A small multi-label audio tagger, trained from scratch: 16.1M parameters, num experts 4.
Rows from block 3, named by matrix and row number. Rows with one number belong to one attention dimension. Each number is 500 + 40 x the weight over the matrix's rms, rounded and kept within 0 to 999. All counts start at 0. Numbers have three digits each.
# v: attention value (model.blocks.3.attn.v.weight, 384x384), inputs 275-329
# proj: attention output (model.blocks.3.attn.proj.weight, 384x384, transposed), outputs 275-329
v.8:568546491552488535457457552438544496473499521524453545567530535512501443427517532526528492480560532504553525480513466438468483443470546476529497530433546521481526476
proj.8:479466511492570422493475483563479417531475466530472473463455502488433525566525579496466489498461499494462535490441511469493466535563482554467521460545505552542450511
v.9:458542519498513599489504451488535507528543439441573488501457513501449543507593553501393414489558527474441441476571510490463525492467543487510436508570440531595378495
proj.9:479504529485525449487503473553469530507479560504435476539504497481505466433499482570514525524501476501560532504509484481491505573489535526492509522502434457491557511
v.10:490505446526544452447519562486569451398545531450439491543546450494556611445550459487492613513539469418494474447495495476546485435496479492510488477539544498418495483
proj.10:498533497500461443467562447527451520628520525525544459470481493515504412534479567551498504500508492495496514522533473503512486499534465478439541529500443468535544477
v.11:517487455438406518532503515488479480547459480424502473519535498511548454522545517502519510510550520514516608481549490483482487558496499553475519479433530534439495484
proj.11:491553501506535477465507556469529550461536540539531523565503491473455520484543508503508523544507412538486460479474472492603514515495537437482475514454491481544428545
v.12:563432560567506513405533495479356584538530541510586479464443480572533488505493489488499478440505541573518500590501436577503483536407424466462610445461473525531456530
proj.12:439536508430434550515472520522556485428537418440389494522535519466453451543481539552482477547464450474511453463509498499429576506522493453499421539487549510493505487
v.13:428465441461497459578559490488542441554487449511498490522550519428443504557496562541467459556496472480508480491481525497406497515502591544502454534494468534479524487
proj.13:515499490440541469445473517501468528434508479488506506541520483498563507423470472547583530477482527503531520586532531542503477562502498472509566526490542546476431548
v.14:468498472453532613512459544415489473484580489475444466488591437493538548464516539530518536503549391489415519492533531519509481450547445504461478530500400559572488577
proj.14:495461473531498489444493439593499531474483487454546488515450550441462489483553437477520476541502563523569450512448500495459535519500519499488526495544537482468532517
v.15:495485488475472545456522496474510522542501481442484540484517491448499478516478468446529444563494526521459440505472477570528542508440603540514459565525563520447564463
proj.15:504472555564545520524471470566484462464481520569479510502543502534429480466503537447511477447486466480519524589537531485474522427532485517450557432506504449545479518
v.16:470528479510466531572519499486462527579488482463526411386402482543474492472532472471494398511514564508574446492597499519483495503525544554568501508464483536486447506
proj.16:473553485484551554519564450437584446425518551465417517565533433485472472564444523528443511503439432485474516491481485520472502531497448435445425507503585564458467523
v.17:465430463434498537466464466506611542510542514482421530532523498514492450512433466519514546578498514546449487460429543575552496474542476475550443481536554551471459482
proj.17:522445547515513501536557535481462471467495432561528532554484551511545473506472539472531487453481529471479495530497504477465476481561455551497543539474462541507534490
v.18:460562515532472533555532490545494507552566444520501464485520468528491484534480505532478454545472417488412549532538568580455393548493494447480497510491385497490483476
proj.18:488534498455505525462535432491535456446496536545520524531504525509479468468481624528631520482512535504555481483499438478495522465512531520449496508448555517440487503
v.19:528565492513433557464562589491490554505548404559514559443506442536514425469550523528403437382485518484476580586578409447480504556494532469409555415471423425530501590
proj.19:535495503496542417482430502467535454462471429466410510485464563456476506545491487460479534579561461554562394409490511473503540502520588507570426597461591561470436497
v.20:473399400474521542482504536566522500562495470489484515526499482625488508492491533406539516506501471389460467500463576537510437473574440446533509465519495529509506531
proj.20:472551495480572510511560533412505528442455455447467509460482548438517503541429435486489507486486516545568457530548547494529539461491537569497484487509491470528502464
v.21:543478439534434470483522518466534527496473493477501502511506544507475515497538585537522493497521525512465470469513502552499569473479511506524547603508535520475440443
proj.21:478476527485573504499518479493411467507514521506547423544509564514541553460550525467444537452475465495498519562476442443477485489503543507500442432455450491544541523
v.22:502571546548418527507514500522543518510474540533543488498441457480492413493496435487480522459579475483557511517480519456487513444448536499525482469484481485475557523
proj.22:517495510490500506495431506473552426477490466506457532495523542556386481516546483497512481514424504563515495496458468479485460547558459478506481516505594525461470494
v.23:520517517549509524552489530535477511485517454528540512493486552476515507484522465470466490521489530461485466516581510478521615517463515551523497534529495441499545526
proj.23:516479480522438524499523457491540538494475413509436527511491482536542540512527578458539533515533488424525486487443506487437472458470565520516461478383519437516524485
v.24:429493452464520499535541492501517523510473491511477479564528427527453508457514507571449445528548493472439527443474554633484538519532411509431494534456507548519509453
proj.24:514525457488496470580475494487499508546539532482531528484508435453505478467430442515508518506454584497544464577588506475472483443492570536499556486490436524507481497
v.25:495453496457496527520509498441479509532533474581484484476562525403483515462527508500499535491534482473568455576551547475538542538489583512522490519524553490471472551
proj.25:571458575544486459549471543573574455481468533490471555430533573472521423501482460454513497474444572563495518491484433510478490463493485456511503571496468455534491436
v.26:490515491501544472529465488511473479513551563478491487479522452570454429443538503467542433558473484477507586526573534615441518490514429510548452542464523518537553544
proj.26:530502468469430571488510512466514521438493400513489487540560500470502585479510517465527501555544538455503495541455459444491458487505629558467498442452547526526492523
v.27:559467504459506537524560554451481594439463550430490499548499499438435522393524565409515478445549533507478500567493530510540544463462570517461462527473536509469520484
proj.27:515521532536481551519508435577546414512508454569458510444517532558525486529533540481516451510420471461484545471497503529438467565548512476478504453530483520505582503
v.28:510525524587492501458446566578497560527484447567526541485472479542636462535546458516492472455438492531489429584538450461601483535569447503436570410501464426474524507
proj.28:489491517489453513405485477468550480488523536450456511495470491462476513570463509488520537540545515485477498514469500489451508482469475513513495551460503510516531454
v.29:514495475477465422502610505518464584523486506453525536494581471543515473481548479541571602566505521507509456503498494542497510520500501447465520496513555544465485475
proj.29:481579493486492500555508514424524478523512488488441520500479434509494505449480551535488447543487573495466516542527481514498495516507481531545512499500438513535555468
v.30:487505442478499486461500551498479491453538475489469485501573455416472521479546490448546425543529508528579522504509481539471511544508456518519489499527477491491508502
proj.30:540499509534460468577490505428474506514476434539495512506441506506576495494489488466479599458570476478440553542518550533506512493439514432533512537542513529494489471
v.31:525508460449600595548480512484526538516552510457480433576595481477519586449520471500475556538515520503450497421526535533468514506470463499482474541552513573446479477
proj.31:539522475522468527504529460543453488534461519503521454508486539511545362517515597505544463421423495468514514578549478517520474442553429492476540500579448461589587449
v.32:518508459455424519528482434497524492516452527507451555496503464529487497547511563498573512525485491497531573383493504595477506481485505501491459506558569462484432505
proj.32:514437477540580454478500563497471552505463541460550484560486561467545441416500485466505476520506485526521470586517530425531497505555551544490577490545467494544497508
v.33:475485577407481571517514444461525518463504483448480523461525525475448494464479479578490501590518560535480505463514536447519501482552502455526494388500565458471496439
proj.33:504417455563508416585538492514509503523474489604476575515447458529532492438472517527461521481539493504471449488504572533460462555508510572503511594533459528488546505
v.34:502543635514448467493466469494498491504431452457489463543455597480480450557442465553503503480495537473483531543500503435420397493435507478456506445455515471535561471
proj.34:529443422531613503553522545486489439472553538582494556514483402551495512530472510476477527507469427557493505425537499479508531499576516524531429575537526498420426506
v.35:460513456506493504497511544587419554512513508623514526540535442509495516498469572498487435527462449531473518549480528488382516544496467502528475511484571563511492430
proj.35:495505500498469516466571389469507530519492495388509433524417553553518568519572513541531540539540524476481477483503510533498532506485458490506476466472493518489537529
v.36:511473548508541576476482525422464513510493465482459476509471427413480497472525483450538480477514516550504534548524480526483578505474497506467510549461411531470434543
proj.36:476496470540451481510464508510529461504501469513584542484499476535405437428551537564507481555425490493538463419517484471457532496512527444533502501497535510502562441
v.37:555512462535487489481455476494534460438489469543462509568539503556499445499504536499528501447525519483516552473464499498527478569418499471407499512542508531480513496
proj.37:520488527484470439475574548466516548557532487468544497480519489467569530558453615509503480534438477508425491530541514443569536473568516533497480577459470523483510513
v.38:508484500532455493446540507557499558516508496490475550446519540514518480492537558520464527484408454545550505524505464534448503449491530442557527495482513411468450495
proj.38:525545504469542435469476539464498483482473541481586459512474493506499582452588487523548477532554480433506531447502477465545508474527494516460480472491492506527499510
v.39:530625496531568472566381509516418503523505483549494500552461501552565444500484497495509547481473503523505462529511517478542464434457458423471475495437402487588482508
proj.39:502476491497426547423559522459536522492557450440462505471446537497493537524531475539519460487518528519493493515485525516469576488482444536583485464500562558496504446
v.40:454464452533486489534538507508486577534509517457536489485495550421519533448580519549513457490529488493541492484523525505491509493454551503551534539515535509528472511
proj.40:541541542436454529455465468585477459487479496508465478508557467535515484534480481496511502480427532453470527540542450481468471556486440438477485421496507482563536484
v.41:492514431525533509510504542509513552493511574540467469521552457483491556412530468510555521450546525504529488502531533477486583531532546514574521530524533553448470533
proj.41:520509574443448533439481500566522500536520452475530491471508537516497481514572473478497439541439489496454488502408439534507448438439420452471436466521474547558533464
v.42:489481520504517496543505491446496460510462489492479548465487552483470519490486525530518516487488491560468512476535546424476547406563504513518514432484486528498453423
proj.42:450559508501537406514481443493467519528483510465492549551508493493481546491525460585483481531540561462527480465499523464481429605483530501494547454490565546489555495
v.43:508499476532512454557509496518448515541487484532489517531563515558480439540522510525522468446473453455504528515476531446436396490454470478456500488501529524472480414
proj.43:557478502417547536466544472480481491505488548479499514499469472515505546513487617498475483577487500541512474490532429517535570447566490507514469481505513498467415534
v.44:601481442486509450555506458573464528468427472553439511471508522474487425466400545469514505500437520580551525514534529545508500448529533468503556443521445525539561538
proj.44:460531467497490518448507519469468490502458539430530494482575500534553570495578498483520499478517457401494502486529519471534468475594480466486505511488529517480481440
v.45:500529471558513506507490461592524526510510560505512543470449497489577574564464497462438476395509523420510490484497480455486462518476473433520552446574442526534548561
proj.45:482489573470496514433483514506512535466531527446477423504506579530570459532520527529506540595504514517528507522526583526497491529522489551489458574496471483498505535
v.46:499602495521452425576571506516500509498508538564573545487485522463504542509561591495443463418504441356587505506509497462438484423417546457478430495534482495544540536
proj.46:553436502453561524467468527500509440504478500534467445410533510533495545483495465483512496539437569588482550532487470570497457563567483523559484485481516494418432488
v.47:484503536492502529449480402470538448541501481558559564436469497531401422502499486533487502476421526480532536526521461520481467522517544488498582458523508500504544460
proj.47:510408469499522516555445518503475529478466530426460516486528514533502511504480497481475501518510425568508424425453590522520530461512467518452436494537545518515398526
v.48:470494543423505527513455513514482526422453488497433513504603534488563510501475593589455587553439477512509452500458474575422484538507406491465526502440496426453482501
proj.48:525502489543489417542531494522482506541472568502610497518448536477601462467543383440586454474538464471459540496538519489571518499473500569520538520532465451498545448
v.49:401544438484451513469420402439499541546523520541523539507498549553497487561495582573484476472545596509482464463495481459534526481487543508513505499478520538472504456
proj.49:526483576517532464511538488494453504499519515518472473528459548510473576417524478509452491563560418579467577495462426480507493543536521494467488511457454500511527522
v.50:477505485506520417486470542486517531446506492563493507456479566486530515515466507478500450439452453542489531531495527511491453522451568526503445490487540479526568478
proj.50:526510519497461548447446388539444480584471464520512470450501484514501484483535464483536497534518472508494522433453461412494533440547431436536511483525515478463535451
v.51:491552534527482403475505493530511455484467470513506548486399555451556430509549466459535592471434365416589493537420482438581526392497450467535485480387486428584500479
proj.51:496495525469488507500423538469507491522496527562540442456570450493477502522487436530492484473564585545487566497545476537468545554445544560489529483561518502422439490
v.52:412489493525449449510498496426449540506473552465594496436468550454486554463473478433506481496543482461572401482564444460588547514555547458560539511511520406492472543
proj.52:545514497458458512545540544512574482453531501553496471426508542559449535538444432492428477490484514479435516565400489558496422493414491500508443480468514511475438506
v.53:468488537506581561487439452520496595517514462485503527489532484576471532408537525475491492474476506495482446502436477489507582468422538529491491412470470450455488520
proj.53:471484506486455564497436515550527514450481405512439564533521562411565506556527458477558502535520493517535480553535565441430523507532485556534549551415508451515541456
v.54:527561464505446528471534462422513503485454514471541464527443515499480492525435413495508430438502483570467554440483513494513503558472513582515442589465484465460529511
proj.54:433474593542517485464456489504481423509456484470511513501561493495469539522545481406492519536529510522551539450449428489484501422430493459471536420438578520456426573
v.55:461530475481566498551481454548506582566543524469571546530475506500556532509470506547508543479523526531421540479513520603478511590574468554528521511511532551509555494
proj.55:526472528502461510460530497499437544447542482474446442500398513569453509473457515500567460538506466505550434495471522469516505478431472500461522469489505463584517527
v.56:529512466491618532468432535597580448502610503507407518489540410476482574501496612514486463580555523390472464526425449553533471485427460454438473518435584520478505529
proj.56:467486489557457459513536434462422525533479482468547523410517539443519480446464490473558535404480498573511525497503557491496594479494571557450574525519438499533595523
v.57:437457447463534574488494515436510534428589529447525492581403505495472536481485499494473492615457439411448534457530574441512486542438421460548519423499472453538592560
proj.57:509565529503445419434499446550484574537490423591498556464547493490545528523565433502507506484592534453518465546421495486509494451434529543445516516504532499550423548
v.58:492465481525499523538476455587454553500502484505500456414544551515446532482541554603445459420478498533491524500537467442491489525498501502500485497513482508550445420
proj.58:517529509401510496452502509513509497425523485468482518549500489481500501506449510506526526575496472493513473453499500524481513566506543452526470509481473445457501589
v.59:472575510551491554531464539522587557576546549537465507583521475497458565475552612594413522473532513395534528469498500513510432504538481452472441526438495546468522550
proj.59:509483514485450508478505451571446483542489415470484477452449516502560437476479450467545533529461592608504469537400458432404520497435483598465527529484502480521435452
v.60:498501528547521459473505529559487503548527505527545413512516571427515490555450442438491509515539563456574496513511520458509457496442478443501540502546556518445454476
proj.60:513456489450542540487544552480509507471486516498479519512509514522522538483493560560535463428468474550435479507504461508503511392518488492511473492494458495499516485
v.61:502478558499486449539464537495495556424514487531469566485512537416493467506479510479538484518548462539500513605417538484525498461561530456516438487522487552486489534
proj.61:561443467514462484584514529509510488493514411540471487489493526523539474497491479477508490432467554501490544452549559513467509562526540558558461559519440420480564391
v.62:462518469520530463496484534483509540467514489546443522517551457446465478452496518575508498469523520532506503539505533499576495479574556523550562460466478494498520531
proj.62:544445451441530485485530520536480450550507505529558516430547548500510531482481482506510443486442489540513439512480480502462495453479511499507517525489503486499476483
v.63:440526510546499504489546493480469500515507466514496542457463503504577481554542506511456420475470518474517570528530456473523453488491552486484473462484458428543479555
proj.63:497449522479466499481484455543516460429480540473501538444571486539400476462438537555550536531477458522501513485518508457498545561529502476520498596462535544481519498
v.64:490536513490542512479484509482474478522519491523515497560451508516512486530545424514510527500477465499534511510550457437543468454508466572472525486590524485474549516
proj.64:537492485522468504444486515451442464547525487533503521482540457527507498559473544433490539482536439479462536494430486589580448446530505501479483511478523494516485535
v.65:480510499493435486517477466489473509459492524516513556485490551576457541593545544489520497471485553455524417496517559542523494465543492523554493509496532507451567532
proj.65:514454463518527492454555550526495457545493530526556472510542493503467495463551501565434508481464447584523546504549455459487508571505499583405584419485488502515483489
v.66:560462472443511461527545506442475556521475441495474482456494464492497493501574469534553514453555471511430453482495528556506415481509522560481499498498469524473508514
proj.66:469494506462471503442465503546556531517539455460465509521520468516539480517504524467461476548500464470492534529378541450521502488432533535507541486571491418539509531
v.67:525501518560418499559464466468541493437468501515515484459475511405448470541478490512528520488462586480440560490496454500544531541477520457534465419534415496502463510
proj.67:474433460458530483593522449488437543508518562457537551500575553459470559519548493557551477467524493498503466478490534510461550590516537464525532588477535488493482477
v.68:493451458479434510446509499465488476546490447476526541482518458418482531445586502517517528439509434535492514559504559454459518530461591500497506478476443520512507545
proj.68:419563503516571461525540466500472505419477494483414505527494515486563503565487471504457536473536531501593502472449574539527461516566496502500548501541490529496567523
v.69:501576535568565491527491508520511504467479522516490453548473577463537538498485475474550439463483539443411530509521403592467560511475498518390496507546528496525481472
proj.69:471456457424470466474486500477476560589579482501495441562454459530434558516479499478518481446511444529497556480506549490519486466491487483556511524458500467494480426
v.70:493472492462534494497476467447451492464493487584498501521507497491483433477499497541459535485523553423443428522532478529525483436526512433503578519535461568520484482
proj.70:502455483456478537552500480546591481543600521543516573394518574558475515487513533502516509534488519435518519523544447481534566490533527484487424519578542417465502548
v.71:462492489585459514497449444471523502538498472581572518513456503491512471508529514452489550479475533554467499470539514483449533542479520511483471532453462455475486500
proj.71:473504400545527521504533474487480448450457558445508529471573583541478507536541502525489533523531434461536573448460472531585459482584493512458469549540497530508465558
v.72:493477458512462518570495480481488472486513535525506472516437426553461520490502499493522483494518510491491463500520529525477501464563460477481487473494513549543576466
proj.72:477503479544527506484510531511512414452484488515543446505479550518544486466474495573501511465464501592558478555507483474531540524511583511417534478486484521458486474
v.73:533542545525482539482446569510468509547475514523497546458467496516475477500518500509494512510546394587450468476545545518511442473508511484528530440465516555508560520
proj.73:440470458439536518538498446456488466456535474539482504482463505545510463466410528416485490493541516484499499531420504574548495404578502451436443510520479423481541538
v.74:491442507485484428586574609493559470561513489516466509577514464479494524499507470503450488536517552509450546517545484440502436496619522511432530460502506491564535471
proj.74:507557477546486451501444479436564533478406501472463493456528461456595488544514519509514491455495563481497426478537486495493620513498494493575401530483505497566470560
v.75:503543441498560507495462525530529612469511522497495588513541463473441506572534486484465466467486484459408463481504531477491500488508424498531438467541549468501579516
proj.75:493479533458491477426454493496552460532540499510535450474448521544489505500469507506501562481503473537508540448425499483523509500497497579446549541526476492473478442
v.76:541495544502560469504457519456452497508415454435447466590467512588557503520486479489467479538549509485402529537405495488418442438496473520455565516489543479572506482
proj.76:498456457530421562468520471533505560561591437533523574495500475475493495577522527521494530516444496467535467514535548438485475541517477532564495510507561500534509447
v.77:528536530532437590450534622497552481441505503552534479508465615461530501509571523523536440460563503473517498493570530482525467433527464484525488506465561553546512468
proj.77:504470522416523467508504464515412499439511469480466423439536442591560482506427528448537463449457496581505568564483503481567522484420521510528500492612492476565459615
v.78:469470483508469481537519561564580479535458441533510510483469516455489552495431515480446502516537511434484464548540506530473463520562551481511521494528463435549526490
proj.78:503552543485477516432430484517513476460543559481497550466476463539517513504494607507530524526415495477452510453489454526462481439472501489552470531501458538499616504
v.79:444466527515462518517490550561476504428489463509461537507458490374497484506486470540512557425437495477512451526573492522481505560462478440454478464524477542468485560
proj.79:555569462518490471494536516474474455480569535478466425520542502585481490464536538484501474495566493460524581492451626515633481467578502502564514513545447404511507534
v.80:511429608470415502478513485514468517500535451430525503465501559456487484482463499504482519541438540577481476479436479473492488516464506446496468523478521492515501577
proj.80:486497493478547519532500519476519572471500482549472491547502516451482563505505454513496473521542519429508469517558464520450522482429470535525499463508504495500515460
v.81:574552448511489503519489545515504528541514490515437470485624497478527488562502546478484548475555509562428551488526500568549470491526449493437521542508524501543497501
proj.81:456433553425562504526474516492521436530559514476454489545415433456450546519480455497495457510492514546535477574453554410542519491515486504516442468524461499459544444
v.82:460524458496520518468523539533498417539461463456453507511497461450548512582508592432412533457542506449539487519513472502483438478564533527472503609464468511516483474
proj.82:523540553466484520494554533480535470450531504504540494509513474519473509517521504522386583500535505451494498483528581493561561480472514409585470486522526457495501575
v.83:574425531477557481508450492455445536449519536510556581466500498494462488493484448459518502476441510562468514512510553497487471505523515577503450413535484488473508499
proj.83:495543440519476502492466518528467470479569528525542450553492475501464539487556527551445542595514483476511521526465480551498530500466460523546505484493546487487482491
v.84:549448569427470492534482507531524531448459446532498511510504481552508496476519532522475505507491456538480529489493467423501504571493492500495479405475536522451525487
proj.84:503553542529497546499469539527480498436434550438482521559493538468442461469520445486471565499498526487462448506562467534448481499442520455504492561469462469522491551
v.85:493525474443512518532549518499465440492491491517503493518532422575562552463508496477438532538544525441585480472474496508468559498563473585455486511555501500479449495
proj.85:538587563490526542428464568497481461481485460475489531489477465449487521548470573476426493545527504527521489546512534506468498542530470467518541443386552491483527446
v.86:412530447557596544540437494548491513455450506449469496530558557482402472469480461421554437483499548445342462554559518560456486440547484434498424490479547402457490457
proj.86:485539536371397510476481523516487543459557536511483499449455515468526521509474612540518543473480491538612517490477535449529473517556501569431533540483505604504551503
v.87:503506500451481535458486450483471539459514526498468420492506480453491541538540539496503458493525487484443450505522550567510518497545513509405456528493494510451533482
proj.87:464532500526504486453504530492447501505532548473562432470483508566499507506485449565511491481544481561593585453461464497549497510456493504454521444537481482514490476
v.88:538493538414496503521520422504489470577430469502499476466460470497498517468505459479472521448542497519567501529489580490474439549564586528497507493568444588485511511
proj.88:458485453607413548525520452469500469432555445480426508533530505441513481516477469458409392495582478553462501462533533528445489441580474470457516564449468429479566449
v.89:475496447451504458517437507464506511469488543502462513542549463502474532461505530489583546536512486501455541529512458395554568579440530502516495489516493528463489529
proj.89:419471473477465426542553473444499512466449503424530523500492508519445525480559479612499446457425547481482455501543413524479499511471546484501544549472530514555597532
v.90:512516436493600519567452489486496482526534536530509478519465492556534485489560512475594502503505432482412431460503491449524504463413471521517483464471527529443562491
proj.90:518500462528420502481547498516547488482494475451495535493512514499500426512429516534498527510529496509554602468439540517506428410524550482427516502546482466554437514
v.91:500517525529498470470442534507510477531481463524484480438430482534457460535628478529488486500451494641437494418500526489538502511496483520454517416509531511589462508
proj.91:498509474610417543581578499410539468480525473483485527599543556446537503519459504437520514557553521459568531592488577445512521494579577472492535581541437440490513555
v.92:441574431600473564488494509567485460505585464524474463517482501534567451568494506494437524424451462485523499509490472499484454472487506480528557497463404474505562528
proj.92:530529594433562459553465461492419442489484445517501537446526523461512479502516499466521554459525433508545535511514529518528502464592531483443526552549495501465466424
v.93:542567480511508541476555476417498484558544491498518522487489484507498513462504532581575519481557493505492501452465493505492471460511523461519485491510453553442546498
proj.93:481395455482458496500487489514602443467503472544475558432567514512527498502548420590419499564562458478516485419402491512522553488508538526456562500525458449557499544
v.94:473498522562503513544492453523512462538455516536478554500497467496446585454536473535529489441510521476506509444494562612526450528479497507512552475469484520415463478
proj.94:562532447538570524455488441526501495482552531551509467500495516564547435557454500478510494550517500525539535489468461531535467527527508516433507470520474474546481506
v.95:446501492515532538405510485554452490495463508476459492543499519536482436530506522478536496541490550452541502511529424529506576435471554498557492565485512494537446526
proj.95:495478471447473529434484548489503498507651413517482514457453438481479499544580616553438510572504546450520549499490488483546425553472553533569575370578545502582526459
v.96:480444544480506444418517472484509458570508511441524539508525510470478470529471435500582532571546506515435458500468500485453444582493531468501500533534463487505569562
proj.96:410483493534509508502513441431516531477505536483538611516516476512463513509532574418417466569448482454494520432584467591604493436543508500474481487493531491547501502
v.97:489549477476488544542474508535522481507469500547503540527446469529535551456573525467447500443570533397466450524521559538403562459569511589531535507490472525505491481
proj.97:550534529481513497510535508499477477489539425436392417477519481486532470595426534464490547445449520577579534486470476446553494440537491470514447481485499530575473515
v.98:429511523463475483466468494544546497530536494443473517528539469480495486518552491511476503544514459512478463509560470512459462481402498479491421551510537489441459564
proj.98:519523495478499515493584532435538483518502457526506519564460451534505576444497507467460470469500426435556450552486513469562527458534540552488590461535472439487499478
v.99:554523546485499539500531561490471564543480494465520513532548480474457586486492491494531504483518461517518568526481403528461452512493497453460507449589517529456490521
proj.99:465464484554524500432484423484564471499547498559494565460472478575546474537509506514522505560562521445471518416511573487577534555462495485545511508495491423529521509
v.100:498511452562488503491599532485510441508568540516502462503438493462458539487406478471499511517507541504539541476517466447542460504556509433501520482532526503423495511
proj.100:494545503458562505533511533465579474511442499537515497478513411549490477535521506478494534431501461471486506513455564511492629461492519482539442537512527527546413615
v.101:505512470445535539537485494481568541486473513524434486443529468482406505452563558566514534426480416470416462478551556539518561510507470498484501482495493486465502497
proj.101:526502500571490479499538535520474499488494522447419461486543578545552496505467524494511471502510525563530529530442481487514466493530497494458509513503469474535498568
v.102:555509537478499495531511496443477541568505537561487447512505529487586462436523486511463432513469543598497526492497482526394499404530436478409536463480463413474499504
proj.102:449541513505542513500464460540436532511510473473449506541557443513568458456537416448542547476537523454541465527459481467508590533549471481604410520548581511512424439
v.103:451544523496481595452402473483566476500425449484482495481523499459483512549508536522463493423564529514459427443565604549439474455457478558513463551455497539541534472
proj.103:499482555486569553550523464540459446500564496509481489469518514583469530497494463477511510550514450527533557557510447540515507567501559527455515494598452396426495499
v.104:463517466524448457546494481470510483558505493547517478461490448594496554545518550495495580466586528473557485506543484497572488534491491571453469524475477520481530455
proj.104:492506530448559455534454510510452514462496526537534467462523487518507443465564525491430546450421437534444507435477470492517530461476518481531495480483489512460510527
v.105:534516441473548481518468454536523515413488408500529517428467513511430438452490535477497471465538515479477487499426506473470432521481548477563483491506539503597506540
proj.105:503407516453411496480497497524516469585570530501458470517529500459481449514472439497515460517469491481480509509506541479502566419454458533457473471491513443504523464
v.106:517425487439400482501519493487450525462500504442427555492444494377496428505445497479462442542512546514426486547533527453467522534487573461498452522484489483470501505
proj.106:456520447519476468529500495492519493456464505482529438469532455542446523494568469562557457488502431485554539449540478592556572499518488475469452507529503551526449576
v.107:486448434485526516494465487574520517542546526483495453512552516484571590483416500490472541475509513526534533503477511487505519509469517553518523555469496500542433441
proj.107:533444551505535453572516498431491537597548534503513511511453523502415498554488484498467492498519511481442443523504522461489422473484511456517505547502495512433504457
v.108:521449508509490526502502567453547493521538540512471521539507481467503556469526491503518545484459528520480520457505480486538504454570511536497489495504444451514503542
proj.108:572554539486620444481441492541463469462487521468556494472536444519552509544461512519469574517465533538557463478491475499491514570458495463561441496473622536475446503
v.109:523501487425506504498583452551461429472502469532481488387501513508423441424478456494438551540517555482527494489538532576547485558529511508501520486466488509463425514
proj.109:477484452572509559517507487468564524522544506457462551530500488504480501569437521548541441500617519487552488458493516539466476485538466446495498454539498495531511522
v.110:498539477552597567549562554477524466467439532565546481517483546571512488540446524465481493464572544459398515501470507526556500435571510464536514531564490551473574513
proj.110:523451507431440473479420432519508500548499532434509516490511464497435466585491506557519577491460489532532520473533452477552524560475488448452483503493515532598535494
v.111:503563518487473542447544544538508466414509576520525500528495485536447526510516533433600478433500468476529497529520484481551514438517530467554496503538518538514511568
proj.111:541487431578521443547514519519463486474436469457501512476474518479521471489524516560457513511481534582457547505588515572428471530510516518453534463472467553535505490
v.112:576529535471401493431535529469481559492501553528546488498526470535474488470519473579478469510480487601547570530553530582473445551529455484565543487506464557554509504
proj.112:483527538553551517545471504517501476507459515512474532514508531563555540472439473441584438503501533520493426553480471465476462526509503512459459545516562476462508523
v.113:484518509438477516540513471506480546507511492506493598462483493467396442471522450445637510492431525525380426497511533530503581569547569515500497429517498481417498504
proj.113:565423423528463434427510464434514546427582491461495432577470514481516516551523453616464518565556509501559613409454531514523500454482464573489493499538435488674499558
v.114:521539499574548491552488461519418500473483464533519560503537499596555494536485505485512486473559537459463441468458464487437498474551527485516561516485503554474489466
proj.114:522449501387531516459452491514602488459510470454485485462478478537484539527501505553499597517417417517553501447523442398587509497491422503512393427418432540576473509
v.115:519523527558474521543508552497501542455457552518497503528565487503511529550542523496495450548466511531503427491454473563515493504500401473502520446468512457482490476
proj.115:501512555488533475443486541480509417447568469446504493567487523518529603439514537479532518460528472525528541452488567430502469506555555477523493535521420490457488503
v.116:528476512477541475534489526493489484484501495518468458504483514493473505419456462490520500455507551491458514553464551503465569482450421516449526513493481558498543485
proj.116:557493492521457479545463454513482546512528494482524516452523491515580471503513537523507532569544576436516516510532479548576532577485511478563472524547543430479506533
v.117:452503562605472511488561536578542441502490555472464443479471540422482483552357477517521463519478552479497523499501425584493508454544434417493497501526528469504501557
proj.117:506453434494504438527499489515441457541587487589523499507513465536508489489486591418475452471483505483468547537511507560489509492528526492473519503487533522494520431
v.118:539460545484458492490479470526467513518510472436452545554518496482437499497467425534454485498487406540529548498455459481447555526430512451528470468498430522502530462
proj.118:442511448507527529534449467509507590431471512552507499480440475520545499481519533484558489486540617478487453484521520548524488563432432467545489471538551441509484468